{
  "arch": "densenet",
  "model": "audio embedding model",
  "dataset": "single English command words and digits, spoken by a formant synthesiser in many voices",
  "train_examples": 78125,
  "gain_aug_db": 10,
  "n_mels": 64,
  "hop_length": 160,
  "input": "log_mel",
  "spec_augment": false,
  "win_length": 512,
  "targets": ["voice"],
  "num_classes": 4,
  "embedding_dim": 64,
  "norm": "groupnorm",
  "activation": "relu",
  "weight_standardization": false,
  "depths": [10, 10, 10],
  "kernel_size": 3,
  "stem": "deep",
  "growth_rate": 32,
  "am_softmax_margin": 0.2,
  "am_softmax_scale": 30,
  "init": "trunc_normal_002",
  "optimizer": "normuon",
  "muon_scale": "match_rms_adamw",
  "lr": 0.0033,
  "momentum": 0.9,
  "nesterov": true,
  "orthogonalizer": "newton_schulz_5",
  "adamw_lr_other_params": 0.00086,
  "grad_clip": 3.0,
  "ema_decay": 0.995,
  "steps": 3700,
  "batch_size": 64,
  "epochs": 3.0,
  "lr_schedule": "linear",
  "final_lr_fraction": 0,
  "warmup_steps": 180,
  "weight_decay": 0.2,
  "adamw_weight_decay_other_params": 0
}
Rows from block 16, named by matrix and row number. Rows with one number belong to one channel. Each number is 128 + 32 x the weight over its row's rms, rounded and kept within 0 to 255. All counts start at 0. After the name is the row's rms in percent of the matrix's.
# conv1: bottleneck pointwise conv (model.blocks.17.conv1.weight, 128x400x1x1), inputs 160-239
# conv2: growth 3x3 conv (model.blocks.17.conv2.weight, 32x128x3x3, transposed), outputs 16-23, a 3x3 kernel for each
conv1.72 091 [195  90 157 163 241 175 123 173 182 184  73 100 141 136 121 140 151 125 141 148 170 163 199 141  93 110 156 109  77 165 217 187 177 191 133 109 201 193 144 117 123 131 144 121 114 142 129 114 180 146 103 112 144  97 142 122 117  77 130 132 116 101  51  91  80 128  92 104  98 105 112 135 148 131 113  96 121 129 114 162]
conv2.72 071 [165 148 132 185 189 162 171 152 154 227 241 185  98 101 102  68  83  81 133 139 135 154 190 165  82  92 112 120 112 132  47  52  46 151 159 160 122  96 106 172 179 171 146 102 101  68  86 131 149 154 120  97  75  58 146 133 140  76  89  76 106 143 153 160 177 165 175 158 144 117 107 109]
conv1.73 099 [148 123 135 119 186 117 146 105 114 158  81 143 193 135 184  86 163 161 147 173  93 168 103 158 161 121 142 113 105  57 160  86 143 137  68  92 168 117 104 116 123 120 111 113 131 136 131 129 153 131 145  82 128 114 101  95  84  85 219 215 129 172 196 101  90 146 129  75  94 141 125 155 152 131 127 104 126  70 168 130]
conv2.73 079 [168 175 166 134 146 151 147 143  94 135 119 117 163 156 121 127 140 139 113  93  83 119 119 121 144 113  94 136 106  84 142 134 151 132  99 103 111 117 123 148 139 136 194 158 112 121  97  94  98 123 122 166 164 159 116 117 125 107 146 106 106 114 127 121 148 177 139 154 158  99 160 178]
conv1.74 093 [ 82 132 148  80 138 173 147 105 202  74  95 151 156  82 164 137 162 165 217 131 136 139 174 187 122 163 163  90 115  90 255 130 144 174 117  64 117 171 150  81 123 122 120 116 129 132 123 142 162 161 182 141 124 140 118 108 166  76  56  96 127 106 109  98 176 124 116  64 162  86 154  96 131 148 122  83 108 145 105 130]
conv2.74 046 [158 147 132 167 150 121  96 106 102 140 131  99 149 116  93 103 111 119 161 145 130 203 193 171 107 119 114 120 101 128  48  42  49 197 202 192 105 100 105 149 142 173 119 119 119 135 139 106 153 128 118 101  78  86 138 154 186  88  63 103 198 173 170 156 149 117 155 134 169 163 152 140]
conv1.75 091 [ 95 161 132 189 207 180 124 151 139  61  13 119 142 125  98  88 132  93 171 151 124 178 196 190 198 140 101 111  65 130 185 139 108 191 130 152 127 134  87  59 126 107 121 123 115 130 123 126 114  89 128 141 107 124 114 123 121 160 200 135 110 156  64 102  95 154 162  78 180 144 116  64 105  55 120  94 163 176 100 140]
conv2.75 047 [148 126 100 144 132 131 118  86  70 187 135 142 180 169 155  92 100 104 143 132 139 111 152 165  32  22  36  74  77 125  41  76  65 166 166 140 117 105 131 143 119 102 163 182 198 185 151 118 167 132 103 158 129 117 138 112 124  97 121 148 115 109 151 147 147 123 155 132 136 170 137 140]
conv1.76 105 [147 175 115 184 161  73 154 134 143 178  57 110 147 135 153 195 101  91  76 114 148  42 137 133 129 111 109 122 147 136  94 105 101 136 152  99 147 104 106 148 130 130 120 127 134 124 135 122 145 168 188 127 165 109 173 121 113 132 146 124 125  91 139 151 143 106 127 110 102 133 157 119 111 126 127 135  89 101 118  99]
conv2.76 125 [118 125 119 134 149 124 127 138 108 127 110 112 165 141 134 105 128 139 182 133 110 178 148 129 143 145 137 146  96  71 137 128 149 137 133 140 161 137 131 127 121 162 143 101 108 214 141  73  96 122 159  64  69 113  58  77 192 175 117 154 169 162 136 119 103  86 161 130 115 208 213 223]
conv1.77 099 [127 109 118 107 117  49  84 133 136 138 159 124 145 129 158  74 127 144 137 112 124 159 127 161 140 143  49  96 149 134 123 151 140 170 200 132 112 117  86 223 128 127 126 112 136 125 145 136 155 188 119 120 156 193 176 122 165 101 123 186 135 135 150  87  90 108 132 102  93 158 127 151 173 161  86 122 123 115 171 142]
conv2.77 130 [167 151 107 105 128 159 157 149 112 103  98  93 148 147 102 147 142 156 134  85 107 142 130 113 135 115 113 196 145 126 178 164 173 160 107 114 209 213 187 107 106 125 166 144 105 170 103  99  71 132 167 123 134 153  51  52 196 150 164 141 103 122 108 109 122 140 128 145 159 112 145 152]
conv1.78 102 [145 117 104  71 129 235 136 144 163 129 148 151  93 107 137 109 167 206 138 128 103  70 179 154  90 120 111 134  40 146 173  88 158 182 152 161 154 188 144  87 129 118 127 130 132 129 124 122  81 158 117  88 109 169 105 132 108 157 188 137 104  92  92 156 129 128 172 140 187 134 125  95 118  41 161 120 115 135  86  91]
conv2.78 094 [128 115 106 175 166 142 134 151 147 156 118  79 152 127 120 124 141 134 131 135 144 118 143 145 110 132 133 145 154 132 110  86 121 139 158 182  96  80  73 130 125 104 116 132 129 127 147 126  94  87  80 153 137 109 147  93  51 140  94 100 130 109  96  70  63  85  92 111 101 117 132 146]
conv1.79 098 [135 116 111  26 139 131 168 152 133 118 207  81 122 133 109  92 154  52 134 158 103 123 177  92  62 134 201 158  79 191 136 150  99 108 205  99 111 124 156 183 122 123 143 124 125 131 147 128 187 111 163 163 126 161 158 141 100 130  90 159 171 142  81 150 113  95 140 125 109 168 117 130 131 146 125 110 146 105  77 134]
conv2.79 128 [131 106  87 104 120 142 155 204 190 143  86  69 152 154 111 146 129 115 141  95 117 156 140 122  85  98 121 172 120  90 135 114 135 140 135 174 203 206 161 104 100  93 158 125  95 138 127 106  57 119 150 121 135 132  69  60 173 175 133 131  79  85 111  78 100 147  91 137 133 116 175 194]
conv1.80 096 [131 132 155 170  94 115 115 139 130 135 130  96 127 122 130  99 139 114 209 154 158  83 220 157 150 157 163 167 189 135 153 112 192  91 186 187 143 107  80 128 127 137 134 129 138 131 121 133 103  96 148 130 112  88 111 138  96 126  62 137 196 147 131 124  90 143 148 116 217 109 150  75 131 161 105 132 172 171 166 152]
conv2.80 067 [126 140 143 138 140 119 127 114  90 145 131 125  68  55  77 128 136 149 216 195 157 192 206 165 140 139 121 151 132 139 102 112 112 138 115 133  87  78  88  94 110 118 127  84  91 160 153 142 138 151 144 176 136 111 147 114 166 124 117 117 112 150 147 123 107  73 164 131 106 131 143 139]
conv1.81 094 [101 160 155 208 140 202 158 162 138 162 104 131 146 157 124 111 100 141 115 148 120 181 166 148 173 107 119  52  63 104 184  80 131 149  73 107 192 186 126 139 124 139 122 123 111 116 125 126 118 143 160 127 109 124 108 110 112  99 127 150 135  86 177 113 165 156 119 117 165 159 144  64  70 140 168 117 108 106 152  54]
conv2.81 077 [113 124 147 118 142 108 176 170 149 121 150 172 129 113 129 114  84 106  99 121 113 122 156 170 155 171 177 160 153 167  92  82  98 122 117 117 157 121 110 148 174 176 140 104  84 143  97 104 143 117  94 118 107  95  47 136 178 122 124 142 136 118 111 183 154 137 124 130 119 139 155 132]
conv1.82 095 [144 130 120  79  95 172 110 148  95 126 112 108 206  72 160 132 154 116 133 167 170  81 169  98 147 110 112  82 154 105 168 105 135  88 140 124  86  77 102  61 135 146 134 132 135 117 136 143 147 105 152 192 156 122 120 153  92 151  98 190 166  89 142 116 148 118 152 185 114  87 124 141 164 123 149 113 118 141  67  81]
conv2.82 078 [104  88  86 143 170 181 150 187 180  93 117 140 159 135 116 133 122 131 155 144 177 117 145 172  54  73  66 142 158 159  90  99 108 147 155 154 185 170 172 117 108 103 112 102 112  84  91  91  84  99 103 122 109  64  67  81 134 160 112  72 125 132 111 119 125 145  73  95 124 108 111 103]
conv1.83 095 [113 182  83 189  93 161 138 176 141  59 143 141  95 111 147 115 153 169 155 123 146 143 123 125 127 132 117 118 137  81  65 134  92  67 165 137 127 150 111 112 133 140 128 128 123 119 129 111 147 116 102  98  89 129 113 100 159 101 121 110 151  77  96 129  89 153  71  43 116 153 131 121 136 154  96 108 188 152  99 119]
conv2.83 096 [102  88 101 171 111  85 126 158 182  43 103 140 144 144 129 140 135 163 129 141 104 164 137 155 147 125 108 124 134 146  88  85 125 155 136 111 172 173 193 158 149 103 142 139 122 157 148 102 178 134 119 130 168 172 165 129 113 107  77 174 172 147 172 126 107  98 107 118 129 134 122 137]
conv1.84 097 [106  98 143 160 134 103 146 181 125  99  98 122 119 113 132 155 161 128 166 134 135 174 119 104 166 135 194  73 113 100 104 157 123 145 125  97 168 141 117 159 127 134 124 132 122 118 115 141 176 126 143 150 182 115 122 183 124 115 137 164  90 149 107 105 154 144 116 125 224  81 127 155 108 212  83  82 125 117  81  73]
conv2.84 096 [125 130 132 137  91  57 123 147 155  76 132 151 117  80  61 135 114  95 114 126 117 153 151 157 180 157 125 146 133 170 156 101 115 149 116  84 142 135 129 151 179 162 137  91  94 103  78  97 161 130  96 165 177 182 130 140 143 107  68 158 194 174 136 168 156 123  93  91 117 158 142 124]
conv1.85 100 [162 170 112 122 117 128 137 148 108  57 140 137  91 145 143 126 136 159 132 130  94 166  92 184  70 125 118 126 146 100 183 128 113 139 190 178  94  95 150 122 130 128 109 139 143 131 129 134  99  90 106 104 116 136 151 142  66 121  40  98 189 155 170 105  70 130  84 120 100 127 127 150 145  89 145 166 126 186 101 120]
conv2.85 103 [119 117 103 111 105 126 102  86  98 111  81  99 115 107 131 255 231 222  85  93 113 140 139 160 111 105 131 117 106  85 184 209 244 129 140 199 131 127 126 127 131 159 151 123 117  94 128 102 154 143 129 155 166 161 166 117  93 170 143 120  66  78  92  73  98  91 111 101  78 147 167 160]
conv1.86 099 [ 65 122 185  83  93 107 124 127 126 129 141  96  84 148 139 104 132 108 138 136 131 172 112 122 110 132 124 138 203  74 112 127 123 148 162 148 120 127 100  67 127 120 128 136 112 115 127 131 130 110 156 132  93 129 135 156 138 131 175 106  79 127 103 101 197 148 211 146 145 112 192  98 129 101 127 120 170 139 132 110]
conv2.86 109 [193 172 141  81  74  92 119 105 117  99 137 142 129 113  94 162 156 188  93  90  94  90 116 114 113 131 136 113 107 122 174 206 220 152 155 158 157 166 155 121 126 129 141 133 141 130 127 145 105 128 128 168 181 164 143 140 151 149 130  87 113 103  72 137 110  98 103  96  61 102 123 113]
conv1.87 095 [ 87  93 131  95  78 199 174 130 127  94 141 140 122  90 163 172 126 115 136 110 116 168 122 127 196 156 167 129  68 138  93  99 176 138 117 167 125 196 155 102 116 127 113 122 113 124 123 122  91  93  97 125 124  79 160 126 139  58  81 129 167 187  90  97  91 103  78  59 176 141 121 150 171 157  98 110  83 154 166 105]
conv2.87 108 [129 130 121 100  77  79 144 176 148 126 115 131 156 129 123 113 102  87 125 132 120 126 111 126 121 114 112 116 119 159 147 113 146 154 127 102  96  59  76 166 145 128 114 122 146 106 114 110 190 117  81 121 129 151 196 131 121  97 106 194 167 149 155 140 169 178 103 109 120 189 138 129]
conv1.88 095 [110  82 125 166 164 160 153 122  87 101  96 133 142 144  97 154 168 109 121 100 129 217 145 124 133 129 190 116 103  96 255 140 135 157 124 142 151 178 159 119 119 118 124 135 129 131 116 120 131  93 138 117 142 144 141 131 118 153 107 114 129 137 112 131  77  50 113 168 120 120 120 140 118 158 127  77 147 141  52 108]
conv2.88 098 [117 114 124 125 106  91 168 168 125 112 112 114 103  92  96 105  94  98 144 130 120 117 117 137 149 137 119 140 153 174 116  71  82 184 173 149 129 146 171 174 146 129 119 138 145 152 154 100 187 156 117  89 116 108 151 129 112 130 107 144 175 154 151 151 130 101 118 133 140  91  70  57]
conv1.89 100 [154 108 122  91  95 138 112 139 199 141 129 122 154 122 142  59 118  70 165 175 128 171 157 160 147 174 138 118 133  98 136 163 131 149 155  81 125  95 142  91 129 118 119 116 117 115 120 116 169 136 148 149 144 197 212 122 125 164 125 132 204 135 108  74  98 153 146 134 166 162  74 104 181  80 133 140 156 136  58 134]
conv2.89 082 [124 110  95 180 181 143  72 121 120 115  94 104 108 124 116 143 147 106 111 122 156  95  99  99  44  90  93 166 155 157 128 103 112 145 155 163 138 125 142 181 161 141 113 105 106 124 133  98  92  77  87 152 139 133 121 113 110  80  94 148 195 163 156 135 133 143  90 121 165  81  56  53]
conv1.90 115 [115 155 106 109 114 128 145  73 152 122 177  78 140 101 138 142 163 148  68 159  56 125 104 127 121 120 134 143 125 104 181 160 140 122 137 144 148 142 143 159 129 121 135 132 126 128 125 139  74 122 140  94 114 145 116 161 104 174 151 111  97 155 164 112  75  95 153 203 149 156 126 131  49 204 135 112 153 224  92 109]
conv2.90 131 [126 133 143 157 137 108 131 160 167  77  95 124 142 129 112 114  96  98  81  83  93  59  62  93 157 143 113 155 150 129 136 102 113 138 127 114 160 142 165 153 176 170 112 110 102 141  88  60 140 112 116 134 158 152  39  87 149 151 142 174 163 135 145 169 152 127  86  92 108 114 142 164]
conv1.91 102 [157 165 124 135 107 154 140  68 128 141 110 151 156 138 122  78 145 147  89 170 119  96 182 129 101 112  99 142  85  59 209 166 157 148 164 152 161 106 132 136 131 129 130 119 134 126 154 123  71 146 143 147 201  99  97 165 148  86 102 112 153 106 105 124 156 122 120 172  82 114 121 129 116  98  48  76 148 183 114 141]
conv2.91 133 [149 117  86  95 128 144 129 183 149 133 111  94 135 134 127  92 112 133 109  75 102 144 152 141  75  74  82 178 110  73 119 120 109 172 168 166 183 195 151 105 128 139 143 115 115 172 130  87 100 130 154  89  91 102  78  56 190 156 140 127 110 147 145  65  97 119 112 110 114 131 187 204]
conv1.92 098 [129 134 128 141 122 137 148 145 161  76  44 126 201 123 148  80 137  48 117 123 130  71  90 136 146 154 150 150 143 142 174 144 152 136 126  90 103 144 121 202 143 129 122 135 129 127 125 126 136 159  62 124 113 130 112 134 152 160 103  82 185  85 137 113 147 107 116 206 108 133 111 113 120 151 178 136 161 106  82 140]
conv2.92 063 [150 121 117  93 109 118 133 156 154 163 147 108  89 110  91 111 144 123 121 108  99 155 147 130 142 152 162 220 150 134 139 144 139  82  72 100 134 162 135 122 138 150 143 115  96 137 154 176 116 143 143  91  87  94 129  76 162 165 120 115 127 160 172 125 154 170  62  74 111 100 119 127]
conv1.93 103 [175  84  99 101 146 159 132 136 139 137 107 155 145  80  79 154 149 113  95 154 190  98 219 122 107 119 122  81 141 157 158 153 115 119 106 201 137 110 176 115 118 134 136 127 119 111 116 123 133 141 116  65  92  81  90 122 126 137 151 133 117 143 171 116  81 109 125 115  98 109 149 121  67 106  75 191  78 129 126 119]
conv2.93 078 [ 78  72  73 143 149 151 117 145 157 139 105  79 150 130 104 140 140 136 141 122 148 110 132 139 100 102 113 171 153 151 108 116 162 155 184 207 117  86 106 131 114 120 145 142 148 121 141 105  94  87  76 145 141 143 114 107  93 152 148 172 109 125 118 130 122 135 118 121 114 127 143 170]
conv1.94 096 [164 131 125 116 183 180 111 183 202 149 136 156 163  85 124 106 125  87 106 146 111 131 185 146 136  95 127 168  77 142 170 126 135 233 111 179  44 122 134  96 121 130 135 123 135 124 129 130 126 103 178 155 159 125 100 146 114 121 109 162 146 197 138 131 123 132 133 134 165 101 150 160  86 126 124 135 113  46 134 129]
conv2.94 088 [107 113 107 133 143 135 112 141 126 138 146 141 122 147 148  65  71  91 107  91  89 142 156 162  63  59  40 119 125 131 102 100 120 172 193 199  81  85 111 155 152 171 121 116 120 115 102  92 114  82  77 164 136  91 112 120 100 141 148 136 124  97  78 141 149 149 137 148 152 107  79  59]
conv1.95 107 [128 115 112 147  78  88 120 194 119 165 145 110 124 137 131 153 141 158 117 153 144 165 104 136 158 146 137 119 143 146 108 185  88  82 137  80 136 187 165 134 121 135 137 123 133 127 132 122 155 111 151 122 125 146  93 123 108 171 102 127 123  91 178 118 132 131 121 166 194 148  95 147 131 198 163  97 164 174  82 109]
conv2.95 152 [129 133 137 144 122  94 108 152 169 106 117 134 137 124 125 139 125 112 107 116 114 106  90 109 132 116  99 142 139 134 186 126 111 168 141 108 121 107 107 154 180 174 103  76  84 146 109  96 141 144 119 131 143 168  70 123 190 136  93 180 172 168 158 154 125 109 123 137 141 171 170 163]
conv1.96 094 [ 61 134 126 138 118 160 141 127 133 109 169 103 113 141 110 142 132 177  82 100 159  84 228 115  96 108 110  68 105 118 189 130 145 179 135 135 142 117 119 203 119 117 106 127 135 134 130 114 118  59 173 114 130 130  79 152 142 132 120 124 131 140 149 127 164  32 126 135  87 112 164 125 141 148 162 143 122  86  85 123]
conv2.96 078 [147 136 129  76  98 125 169 173 174 134 122 129 180 165 137  69  83 103 122 130 164 120  97 111 111 103  97 169 148 134 110 116 111 114 109 129 216 206 199  73  87 108 129 112  97 155 129 146  65 112 150 104  88 136  56  88 240  97  88  85  84 135 113 112 147 162 124 142 152 132 165 141]
conv1.97 099 [119 120 150 129 107 137 122 111 169  14 247 119  91 120  55  37 138 201  68 150 144 103 192 197  98 109 115 182 141  80  72 131 124  82 173 150 131 173 107 146 118 138 132 129 143 123 131 131 148  75 150 121 127 142 152 138 156  88  75 181 159 127 153 143 139 133 151 111 138 124 184 158 115  64 122 146 157  99  90  96]
conv2.97 151 [119 131 136 156 154 156 154 135 114 133 116 122 170 158 128 127 128 148 160 124 133 153 148 155  78  61  46 205 151 143 126 126 147 148 116 129 196 180 181  95  87  96 154 130 109 150 139 167  69 109 165  92 120 126 127 127 193 102 114 113 119 101 101  94 127 130 118 150 166  97 139 155]
conv1.98 096 [163 123 152 150 156  98 144 146 172  87 122  77 169 147 124  78 163 140 188 134 135  98 144 129 155 100 173 166  48 173 116 135 140 137 116 113 173 185 152 119 133 132 118 118 115 120 136 128 156 124 106 146 107  76 141 128 129 141 125 126  88 157 168  82  96 121 109 130 150  55 103  71  99 178  80 118 109  89 152 141]
conv2.98 061 [139 152 169 114 102 135 100 116  91 153 164 155 166 115 126 112  84  92 121  95  82  92 112 154 122 125 133 146 126 124 134 147 153  76  70  77 111 104 116 157 109 125 156 109  75  91 122 145  82  93 111 112 117 116 110  95 114  43 124 128  76  89  88 123 146 141 132 183 195 119 168 178]
conv1.99 116 [ 88 144 107 167 151 151 112  94 117 165 215  97  88 143 107 158 132  95 117  59 124 108 148  69 110 136 132 137 162 113 152 221 139 140 130  65  62 141 109 164 144 138 117 133 116 124 115 118 152  87 122 128 139 111 130 135 133 159 179 159 150 125  60 140 141 153 112 119  85 163 148 134 116 120  77 143 131 142 103 122]
conv2.99 120 [141 131 125 126 119 132  82 112 146 121 138 130 177 113  98 107 111 128 155 147 151 145 166 161 129 140 143 110 111  92 133 148 131 134 133 128 226 227 221 138 104 106  91 105 117 120 134 140  97 127 127 135 177 119 114 123 113 159 123  74 182 149 132 114 108 113  90  90 101 104 110  92]
conv1.100 112 [112 109 122 148 137 123 137 122 135 126  85 120  92  87 124 136 185 125 112 128 103  71 107 167 148 109  89  68  84 101 104 163 140 120 148 137  31  94 153  97 134 133 132 128 122 132 142 129 134 128 174 186 155 224  88 108 156  93 155 102 115  95 117 134 171 109 115 124 100  59 180 131 139 191 124 129 158 130  89 126]
conv2.100 093 [113 136 151 169 118 103 127 160 184 104 132 142 107 105 103 140 171 164  93  76 108 148 102 101 147 147 122 155 145 151 187 140 112 168 142 137 101 107 100 145 180 182 141  99 120 198 141  92 167 152 145  98  97 144  98 105 188 139  92 132 165 170 155 152 126 101 102 131 117 124 131 174]
conv1.101 098 [145 138  90  89  88 191 151 151 112 111 120 125 159 200 188  86 144 255 153 109  74 184 141 135 149 105 118 117 134 134  87 167 129 158 130 132 101 164 128 116 117 116 117 103 118 121 116 137 183 129 102 159 119 167 146 132 124 140  80 117  86 116  62 146  88 200 160  99  82 132 157 145 190 186 138 170  77 131 183 197]
conv2.101 077 [175 163 129 100  90  98  93 105  95 124 147 180 134 125 143 155 156 166 180 187 182 178 146 125 175 155 162 121 111 114 150 160 164 112  97 117 115 121 125 127 153 179 106 111 117  92  55  75 140 119 107 115 100  83 118 103 103 129 103  90 120  82  51 100 113 123 119  92  99 117  96  76]
conv1.102 092 [ 64  71 135 121  70 178 117  95 152  93  61 163 146 122 147  78 172 158 141 123 143 108 175 126  96 120 158 103  79 136 188 123 133 152 107 137 121 132 140 141 125 115 122 112 119 123 118 117 158 191 107  92 144 176 191 148  91 120 117 118  95 115 102 101 174 165  62 144 131 110  84 118 165 161 116 159 150 100 105 108]
conv2.102 085 [143 123 105 143 162 132  91 108 105 158 140 131 135 119 129 155 159 155 228 214 211 106 121 135 102 107  92 149 149 177  63  66  86 174 187 183 160 173 176 100 107 108 109 115 124 116 105 117  89  83  92 143 141 117 134 141 144 110 106 111 155 146 141 119 102 103 144 123 114 115  91  70]
conv1.103 095 [132 136  87 100 107 108 125 119  97  68 110 124  93  94 136 122 129 139 116  99  78 116 101 138 111 119  69 171 147 167 117 124 122 138 114 184 160 139 121 132 140 129 116 119 113 121 121 124 132 172 160 144 120 100 121 121 134 145  95  98 122 138 126 129 155 116 101  91 139  86  92  80 112  82 141 123 117 137  99 109]
conv2.103 108 [125 144 151 114 122 102 117 104  50 150 135 124 113 129 145  93  81 104 140 115 116 160 138 130 114  88  92 143 116 106 126 117 142 127 112 136 143 138 140 115  94  97 172 142 140  90 130 170 136 165 181  83 113 140 177 164 196 105 129 134 125  98 102 111 137 117 131 163 157 180 191 188]
conv1.104 100 [112 145 106 117 130 185 143 110  73 126 131 175 115 157 164  93 141 159 125 133 135 120 142 109 128 128 123 149 163  74 209  78 113 141 141 170  73 145 114 179 132 121 123 135 129 137 137 132  93 109  84 123 127  56  62 115  68 103 155 126  77 110 121 136 165 122 159 101 132  91 149 146 116 135 162  89 129  99 109 136]
conv2.104 094 [217 205 198 103 139 153 150 117  98 146 117 134 130 130 123 132 123 130 120  96 117 147 136 114  88  72  73 202 171 156 153 142 145 174 134 146 133 135 143  89  80 112 178 141 111 154 166 172 139 166 152  75 101 147 172 131 186  85 119 132 118 129 173 112 140 152 129 162 166 105 158 146]
conv1.105 099 [134 149 118 117  99  79 118  59 139 145 154 162  95 134 151 101 113 141 125 126 179  74  96 154 114  77 124 140 117  99 122 129 116 116  76 144  88  64 103 141 141 121 128 133 126 120 137 130  75 132 107 156 143 151 148 127 122 100 123 162  75  85 120 149 154 203 187 110 202 118 169 140 124 197 118 195 196 185 122  89]
conv2.105 087 [115 138 133 175 150 129 157 198 209 127 143 162 134  90 142 177 155 163 118 114 112  73  64  95 134 113 125  66  85 111  95 103 100 165 133 113 119 115 126 146 157 132 173 174 197 118 128  91 192 132  69 101 128 148 143 103  82 119  80 153 190 158 207 127 128 113 164 169 149 103 118 149]
conv1.106 100 [158  95  91 151  96 126 116  98  62 107 100 135 149 130 144  46  88  75  73 181 135  82  91 100  86 150  57 130  99 176 117 115 101 124  99  51  82  61 110 167 142 122 136 138 130 147 129 135 173 102 109 128 161 180 143 135  93 205 153 171  91  95 124 110 152 177 124 157 177 158 137 107 114 128 137  81 146 166 159 119]
conv2.106 102 [165 166 192 125 151 149 122 117 102 136 105 117 127 109 119 113 120 115 168 146 146 131 124 127 143 119 103 187 164 173 173 162 148 126  99 145 137 128 107 129 115 125 191 155 115 118 136 170  93 153 209 113 123 141 141 136 165 133 142 139 137 112 114 148 154 159 132 175 203  89 127 153]
conv1.107 101 [ 90  98 131 168 133 123  74 156 153  89 159 129 128 100 117  59 139 133 165 117 156 141 120 140 125 159 156 105 119 108 182 128 132 112 173  65  93 107 138 165 129 127 121 131 123 138 134 127 165 132 145 176 163 150  88 108 125  95 113 114 117  83  99 128 111 135 112 149 172  78  99 122 111 140 154  90 132  37 106  69]
conv2.107 113 [139 114  82 136 129 135 133 198 201 115  90  97 128 127 146 111 114 129 108  96 117 129  91  70 130 107 125 153 115  98 142 131 118 163 133 122 150 182 155 137 155 147  90  82  78 170 149  91 134 124 140  96 106 137  53  67 171 144 131 168 100 112 154 120 148 167 111 129 142  94 139 169]
conv1.108 100 [118 180 151 143 107 120 147 116  74  64 152 129 114 153 159 108 124 150 120 169  87 143  97 141 132 122 127 136 142 113 125 128 185 136 109 194 108 106 125 183 125 128 117 122 123 113 130 113 128 101 114  97 114 135 166 118 124 131 113 156 123 115 125 131 103 112 142 102 130  99  71  93 128  87 160  87 135 146 139  93]
conv2.108 136 [154 129 128  90  87  89 136 106 102  96  96 116 155 107  74 127 128 147 116  95 119  99 112 130 121  98 108 160 137 114 141 146 146 124  94  87 181 181 191 143 106 102 118  97  78 143 144 169  80 120 146 123 172 143 117 127 161 106 123 103 135 118 125 116 117 119  93 131 135  78 136 150]
conv1.109 097 [163 119 123 168 139 159 110 140 173 173 102 155 120 133 138 165 151 165 223  91 139 106 186 155 153 147 133  57  51  66  72 116 126  58 117 111  72 206 153 119 123 129 124 110 126 104 114 126 113 100 133 136 113  38 132 130  96  95  97 127 144 207  82 161 136 110 147 146 107 144 141  99 130 119 147  78  80 110 120 103]
conv2.109 062 [132 140 168 132 168 133  87 122 104 150 150 149 137 150 162 141 145 142 190 161 145 153 150 165 139 153 157 181 190 207  77  88 107 122  89 100 134 109 124 116 110 107 105  64  71 147 136 173  85 130 136 148 152 122 139 140 133  96 130 116 172 173 155 113 143 125 138 135 122 134  90  54]
conv1.110 103 [158 200 142  72  86 173 143 158  74 136 186 148 118 156 124 132 160 140 166  57 125 185 117 195 114 137 122 128 143 121 145 188 119 136 156 103 180 152 132 157 132 133 116 112 123 129 127 118 243 132 151  87  98 161 147 130 155  77  70 158 124 143 123  95 110 104 123 154 103 129 170 147 171 124 148  62  97  97 120 121]
conv2.110 121 [104  87  84 112 113 113  86 103 124  93 138 164 181 115 101 160 151 184 188 185 162 146 155 166 148 145 148 157 146 144 146 149 151 134  99 122 172 203 201 114 101 103  78  78  83 151 173 176  95 113  97 141 141  85 120 132 134 132 105  73 171 132 112 128 112 110  80 106 112  88  74  48]
conv1.111 105 [134 158 112 124 139  98 139 119 142 155  87 159 138 130 140 110  54 146  94 115 108  99 111 156 140 113 178  94 171 148  52  44 164  73 110 133 101 107 141 129 138 120 129 126 125 133 120 127  95 150 114 113 157  99 160 144 194  99 133 118 121  54 102 155  99 123 135 193  93 151 113 130 120 109 118 152 158  73 133 125]
conv2.111 097 [144 138 111 158 144 179  99  97  70 136 123 121 164 171 142 169 157 154 134 109 121 134 119 116 118 101  97 187 139 116 144 132 134 153 103 105 161 175 190 128  98  90 166 137 104 194 166 170 102 156 235 107 161 158 113 113 169 142 185 152 100 120 150 128 133 137 160 159 152  88 112 132]
conv1.112 094 [107  86 101 116  87  91 179 140 152 124  96 127 142 136 154 109  90 119 109  71 177  89  87 111 100 137  76 187 131 159 136 170 197 177 156 124 206 107 129 129 127 132 136 120 118 137 128 125 144 139  68 135 130 105  84  85  74 101 144 169 124 160  95 117  87  99  89 139 129  63  64 107 177 114  57  92  89  55  49 123]
conv2.112 075 [128 116 146 165 169 154  98 160 169 138  77  44 141 132 128  97  79  71 172 150 152 166 162 166 137 141 121 147 133 147 136 110 159 115 120 140  90  94  71 123  82  82 102 109  89 130 159 143 139 147 120 137 132 125 180  94  57 162 170 136 150  98  75  60  87 111  91 135 143 129 159 172]
conv1.113 099 [ 73 113 148 189 124 122 118 102 134 171 110 149 178 148 127  40 127  89 111 115 208 129  95 143 121 153 145 175 101 126 135 104  88 142 131  78 154 151 150 142 131 134 125 118 123 128 134 114 109 104 117 155 131 140 124 103 126 146 216 156 151 168 166 112  57  95 120 115 200  90 115 157 115 126 117 188 108 115 108 122]
conv2.113 066 [179 166 153 156 158 165 115  97 104 176 175 186 117 134 126 129  87  64 139 123 117 160 174 183 149 122 117 110  96  98  55  62  78 151 142 148  67  70  65 113 104 107 153 135 107 158 144 114  97 123 138 166 171 196 126 137 149 140 167 168 165  99 114  99 110 149 143 177 201  67 102 132]
conv1.114 094 [121 145 122 144 138 101 123 123 139 118  98 121 114  75 106 132  98 113 106 104 110 113  91 161 147 119  57 120 108 145 123 116 146  94 151 120 134 104 107 100 126 131 136 130 126 139 128 132 100 191 164 127 105 147  68 116 162 100  99 106 160 177 135 153 149 156 104 163 244 103  87 165 163 198 106 163 159 146 104 117]
conv2.114 102 [119 124 139 185 151 119 104 162 164 119 153 190 152 144 145 117 150 155  97 103 132 140 103  99 154 133 134 142 113 114 187 136 112 168 146 133 115 118 105 138 157 173 128 101 111 181 121  72 156 129 114  94 101 148  85 121 201 130  71 143 138 154 149 146 110  84 123 126 117 152 162 172]